config.toml
encoder_arch = "transformer"
model = "encoder-decoder audio transcriber"
dataset = "telephone keypad tones over noise or synthetic speech"
train_examples = 39062
noise_aug = 0.01
time_shift_ms = 50
n_mels = 64
hop_length = 160
input = "log_mel"
spec_augment = true
win_length = 512
tokenizer = "word"
vocab_size = 20
encoder_norm = "layernorm"
encoder_norm_position = "pre"
encoder_activation = "swiglu"
encoder_mlp_ratio = 4
encoder_head_dim = 16
encoder_fused_qkv = false
encoder_bias = "all"
encoder_qk_norm = false
encoder_parallel_block = false
encoder_inner_norm = false
encoder_moe = "top_k"
encoder_num_experts = 8
encoder_moe_every = 2
encoder_expert_mlp_ratio = 0.25
encoder_experts_per_token = 1
encoder_shared_expert = true
encoder_subsampling = 4
encoder_layers = 16
encoder_width = 256
encoder_positions = "rope"
fusion = "prefix"
decoder_width = 256
decoder_layers = 7
decoder_norm = "rmsnorm"
decoder_norm_position = "res_post"
decoder_activation = "relu"
decoder_mlp_ratio = 3
decoder_head_dim = 48
decoder_fused_qkv = false
decoder_bias = "all"
decoder_qk_norm = false
decoder_layer_scale_init = 0.1
decoder_parallel_block = false
decoder_dropout = 0.05
decoder_inner_norm = false
decoder_drop_path = 0.1
decoder_positions = "sincos"
decoder_prefix_bidirectional = true
decoder_connector = "mlp"
decoder_tie_embeddings = false
residual_init = "none"
optimizer = "cautious_adamw"
lr = 0.0018
beta1 = 0.9
beta2 = 0.99
eps = 1e-06
grad_clip = 0.5
steps = 5600
batch_size = 128
epochs = 18.4
lr_schedule = "cosine"
final_lr_fraction = 0
warmup_steps = 280
weight_decay = 0.3
Rows from block 11 of the audio encoder, named by matrix and row number. Each number is 128 + 32 x the weight over its row's rms, rounded and kept within 0 to 255. All counts start at 0. Numbers have three digits each. After the name is the row's rms in percent of the matrix's.
# fc1: shared expert up (encoder.blocks.11.mlp.shared.fc1.weight, 64x256), inputs 192-255
fc1.0 056:168101126061061035136124111163089114139098165133143090151102145013186123182033123150101072093101155113119098122134164120178101059146108144112110148123147110116130163100156144111131164125164145
fc1.1 071:075180166153213195111138204090147167141131168137140120089145122166151092117149133116152172089123152109118070112153172155115131155127126112159140093187115166134121131113120143130133149098115098
fc1.2 045:124130124154110106109117115178124105131102181084140097132134127109136102187078082168092143111131054143178062188102186138131134157098109117092095069086148074137129106152127152122096125125139126
fc1.3 067:077207180137210173136118156133138172123163173135138126141143095208131071074127153114121149110121149109135092117159136144169125242152155101140122120166094126149112109096130109086141134125096111
fc1.4 054:084159147144168168141157140094123128134166098144133111109082137195149071091118142058132136104146154088061092085113159179151091155157161119101142186178108176117124163096143091154099156128114122
fc1.5 044:152143071136182102121097124123146151089154146178144133152167126209080176094135106168126103165119112149087140146102128209107168101091148124169140114085110162099121080127104134115161109173092182
fc1.6 055:146174107171149123112092143068170092091169158126088105099145160174127159107128124140145145149113120154133168113094123135185096210102178120088147142151103174083120135153136146131115119112142117
fc1.7 292:166064084110097098104163086112113093135136122140153125171104198050084147167076098147115122177167089158133155153188108130124221062159136124157107135105147133124168135077119078136095125139106182
fc1.8 042:146115125141126117162108127150176167165097154145177095166129142086111170130122133099105124085099112139152200148141101129128127173145175130158177146081111173099139150146170087102091110109137166
fc1.9 050:172112127094029135146089113130114160152136155149157110116078162127116105144089131160054116161109116083061155170157113176146144146158153144117144107121160115102132134140089158105108124122127160
fc1.10 053:144072076117044083118099092198099112123067107175159190165165115083064168201110151141121089121137106146117125107155129050119120091117105120144102140122133120107158157166138113124080178135121127
fc1.11 126:068194157135183171114127156110115196128159146113171133124103089165158104084147135089176194088143163085137112110109132175122120211157123113122185128160102149146118109115146092116114145128120095
fc1.12 054:121162182131189201088104151099149149153170161131138188094113082211133078089132103137147162100139175091109096126119169157134100132129200113109118124118083207132127131121117099111100148072133149
fc1.13 167:069216172145188178122113169128130188124165140106144119117100097175150105099160140082152192066151158098138095093111155161121107190129136112121155131150120159123118109134146100123116148138095091
fc1.14 062:063175188159235170116157172122099138129184138158167140118116104193170124100137155091126148103152163075122100125176165161105132200092149136134169094156117197122117137113144125134118133119099105
fc1.15 041:131100087111062156113138149145117102098139115125123150112072099201146159146128095092049132148149157177067175140137097170198112153127138129085126156157113168150113192065139061161145141123113134
fc1.16 068:086181166122204198091141173076121134130177171153101126152113131255138090069168139121149155138153156155115124094124146157141106205147201143131143145127117140101124144117158074132114158110105105
fc1.17 074:196056091112042084108104113137074091128115156155129139139103134064156179186083170156071078127109100176111127128163116080141121036127137138129121176117102112094136159146115114129096122152177144
fc1.18 053:151085176079055130157155124136166062108110112065075140172128136037100168159096096118125104210147115135113142169107125087128150119097085103204126103168153110140161093179137144136167113091114126
fc1.19 112:086192128152203202131137182092167197123165138107110108120112099215109083087158125127184193109124159121121162114113149176130118196127149123158155103152107151141108107145124114120145128101079115
fc1.20 073:079202172152159162110120164100174094122176159129094093147098145217122092096155121136157157158132173137111138049112113202184131199152175106127135146119100137127060136112161130097151164108099148
fc1.21 174:062198149140188193127119165123152191104154142106144130117113084163141090080159112092152194078151151096148106112109147166141108200133145114137163116148099148145129094133144110130126129111100103
fc1.22 053:198132073171110140125118142129145088108117139123086174115161163110065150153144137213161143184108093168131212164088104117163168107127114159142076164113132098137153155126176136096117139164130145
fc1.23 039:106091123095172143094145117222068144185122101094118077117145150151196127095140131118115094183120131131117191134128072109164146170097065130082130114122136054142170153124127081130111071117106098
fc1.24 115:080206134130182173151110154107150187126151150117142126110096124191132095092159132105159179091125155104131118121119138182138119214131155124141168119151125149129106114122153111077130133118090103
fc1.25 069:159118182098102111152118102149077076154107135153161086131127154048191136169105168131069108090141121148160071119171134131114142088130118139086120149113135106155120187107134110168093133153155159
fc1.26 057:113197104141220150173140103131141111142188144130107143095114119202141085135116120141139180149157156126124172111098125184189116197169183134123118156115113127110139123124173141109134126119059134
fc1.27 060:061182170121199179128159211126120147187168165119168063127140108157136116140121124135142169121135082105154053087117160170117106195129135078110117155164104134145109110076111114124146170083125076
fc1.28 090:067194149147158215109130168103170170107157158111096126113121124201107103090165128112171168084139146130128145114071143120129124205160130118159151128173117167134103082122153105102132120099085134
fc1.29 081:065195154146198177142125158112203191091185151120129154123124108182107127111135109148141164123108142134115118097104134175197136217159131106144131126172096170156123113144129129118139130145068127
fc1.30 076:206074130138064087109094118150114079156098127111157141147151143059137161154092198133102081161135118139123136171171108080135159042099101117143108147111143132087155165115120157131108138125178137
fc1.31 147:087221142144192193124125165113143183121152171104134144118109098188114093070148118095164198092130170098136130114108137165145103221123131104141168126151102140121117086140135110119137134123104087
fc1.32 044:108171135145126177084139193127134136201141196089172090150120134181113125129128158081177130105162151102106101125131104165116212156114115114075107106141122144130102113075080128164111062167157118
fc1.33 195:083197180140209189140127181141131162146151119052149126127066077189140131118168096065132161094144146107123095073092123144131095198138158093106174152123144146139130127139135115131137124144093071
fc1.34 085:085197147138188171142127171111104159155157151144196099090096107189157099089153134087152162089142180071113069102146166196160116193141140121086172148130098145127131128098133095122136138137093104
fc1.35 082:099195120147206170149142166115169168091159196109099111102108100200104081091172138128155206141118145134111129129126129180148131198100155096124148147174127163142100105150142158113127146098072143
fc1.36 045:111147148128173122093167176125124145123146154096218074142125125176133119127099149163158134134124153065114031148135146116132155137087136135105158155115071070210111136059175124117127139144101121
fc1.37 063:093165131135144185124109136135175152134173168117071139112132061193114063114191092161106163132149152128142129107108153200170125188102158128150140116169158173161108102149148099125165137107112142
fc1.38 082:074191147131194194152144144123140160146153157150173106089089120183148065087160129119139136104143171115105086110138125190110135206158150124102156129167096135115115148099158127130105119117097091
fc1.39 059:096127146133130171106127165112103158164156153139193114129110133168154126121128167092151130088117152106149079121139095167132154190122134107146145150185121169177159103096155100118096184157124119
fc1.40 050:079146177119124178119192139126128148157190195132159141102116146172186102096160118140100171110131155123097126085092135188154136191147151135100123097118125144179098107081136099124141177106107116
fc1.41 054:127170055113112127149137069171168073103133148127075143180115165083100152148100114127096143138156135169143150153099107136141124017154083163142089157092167131125130147120159133167140121091149128
fc1.42 346:142066074119118104091152074117120093122148133121134131177095199051077143143084090149122139181162109164133190161169098136128229065163129108176115136113146154136165119089121092131116116133097178
fc1.43 051:095123152175138126126126170197112119187120114104148134114169186053194149145120152076117048126160157116138108152181116110172099098125083162110146083093158135110124144080077088168139146128173120
fc1.44 062:148119072125114110125160129105174084100139128172020171118063091135094180116107086160147108199139087132103213146097143153218179091147160133190084143079115137145113122143177131097114109097127162
fc1.45 081:072177144122182204095146156100129153111173174132139138101135082191118102091141100092135176130115132131122109100159147156134092188122151110122139114180072159169153119115141125149142137108110059
fc1.46 043:107170153145129076139160147144186076159108147139131122133088069085152124136110132115113056077174161178117129149108114039126107092150106180156141105110179109062135156167108141089084062113144165
fc1.47 121:054214161136188188124136162139168182095168151133122114117111106194119098090151121110155185121137158113127139103082144164163134221119159103153161119143108163133107079121143121119153117106098116
fc1.48 152:072198134151194196116125158100150174110143152111147138123115096181123102088176122097169181097139141112130142114108141163158115214135129123139167137155105149137099098136154108112118134125096105
fc1.49 062:099167143115212198115143150133143191103185135123141097094144102163133120107154135117161168138067154091122077120128106152109175171117103097046151109139086147137120087102100124138096168121105121
fc1.50 054:139230140142172149121175173082142136131144184135099125114092186210093123114164113150144151143157123117067136126072156123134121197126182107152134129147127168116099141127185152123103138091078107
fc1.51 049:085125152131145118149115073188148145149176147127150158105119151151141150117163110134092083119090134137137099161111107145112142173156177154066131165115103138157172127121165060135146100109082079
fc1.52 046:110191089113202134146133139120124084129180186184130129139132136138088157105113102176116154161103121154161122168115153136154123135129134161190081142152124080129097131150137182120142183166119103
fc1.53 049:173089170131067095135099158151124067168108123138056100107095123093163154170141136152141084143130124139140150130180086056121102057146148132080134148138177142090135193132114150133075144171167146
fc1.54 048:088181141071087130100081158153106114134144138114024128129081156193147085131107120140112128171179123157118165120100148151194119154127113171138128135126175093126104121077180108108132164143138131
fc1.55 074:083209119155187210125109148113178152112199136156060120110094110181113114070175106131154158142130138097119128121100154181145102194099171119110122132149114159105134115148131134131096160124054126
fc1.56 088:081190165111193199115128151112135171095140161126139152130140084196098098087162139135165155093120147124139102101106157153130114186128122121151143131160100170145097084143131113110142140115094102
fc1.57 221:173080045102115100122146084114140099120158119132125132168099184066063159119096087169124118171157112154110182162167100116145234093161135114165125148099151142111158115061125113138130108127113184
fc1.58 048:151182171079086097127149190123074072149147152101092102116066167111129107060157132162133164138204100143116180105117133131146154112093190123093143137049121068073077191132112163097134146137098165
fc1.59 056:052173155139155199138134149128177120142178133158105098141094147222156115126167099158107150114140179120118149106100080189223096167140147122146141121111100159146101138106141141100145145132098122
fc1.60 052:100183118144162167148094194179102091099207172120123138061134088176174061121125132158098186098166141128098116119139115157112131111092177104104162119151090142080149130150148097128173146112064108
fc1.61 039:110131107131117148077152177184148082116102167159091142119075136116142121106146165095160143127200160071157138081140077216182096165127158130095087154169153116128062195130113125140164121061170125
fc1.62 057:095174147150179204151135139096123177111176115116108112055120125198131110050155138192136157117118145110127052114139165113159152179131160134148136115188101124151127190104124095121127173157065098
fc1.63 048:073200112122241173104155130097141061117127116136132167093107104208123103141149127097158121144106131106156093122116123133147092154177141143141147113146133163154138097131133131143121115087067142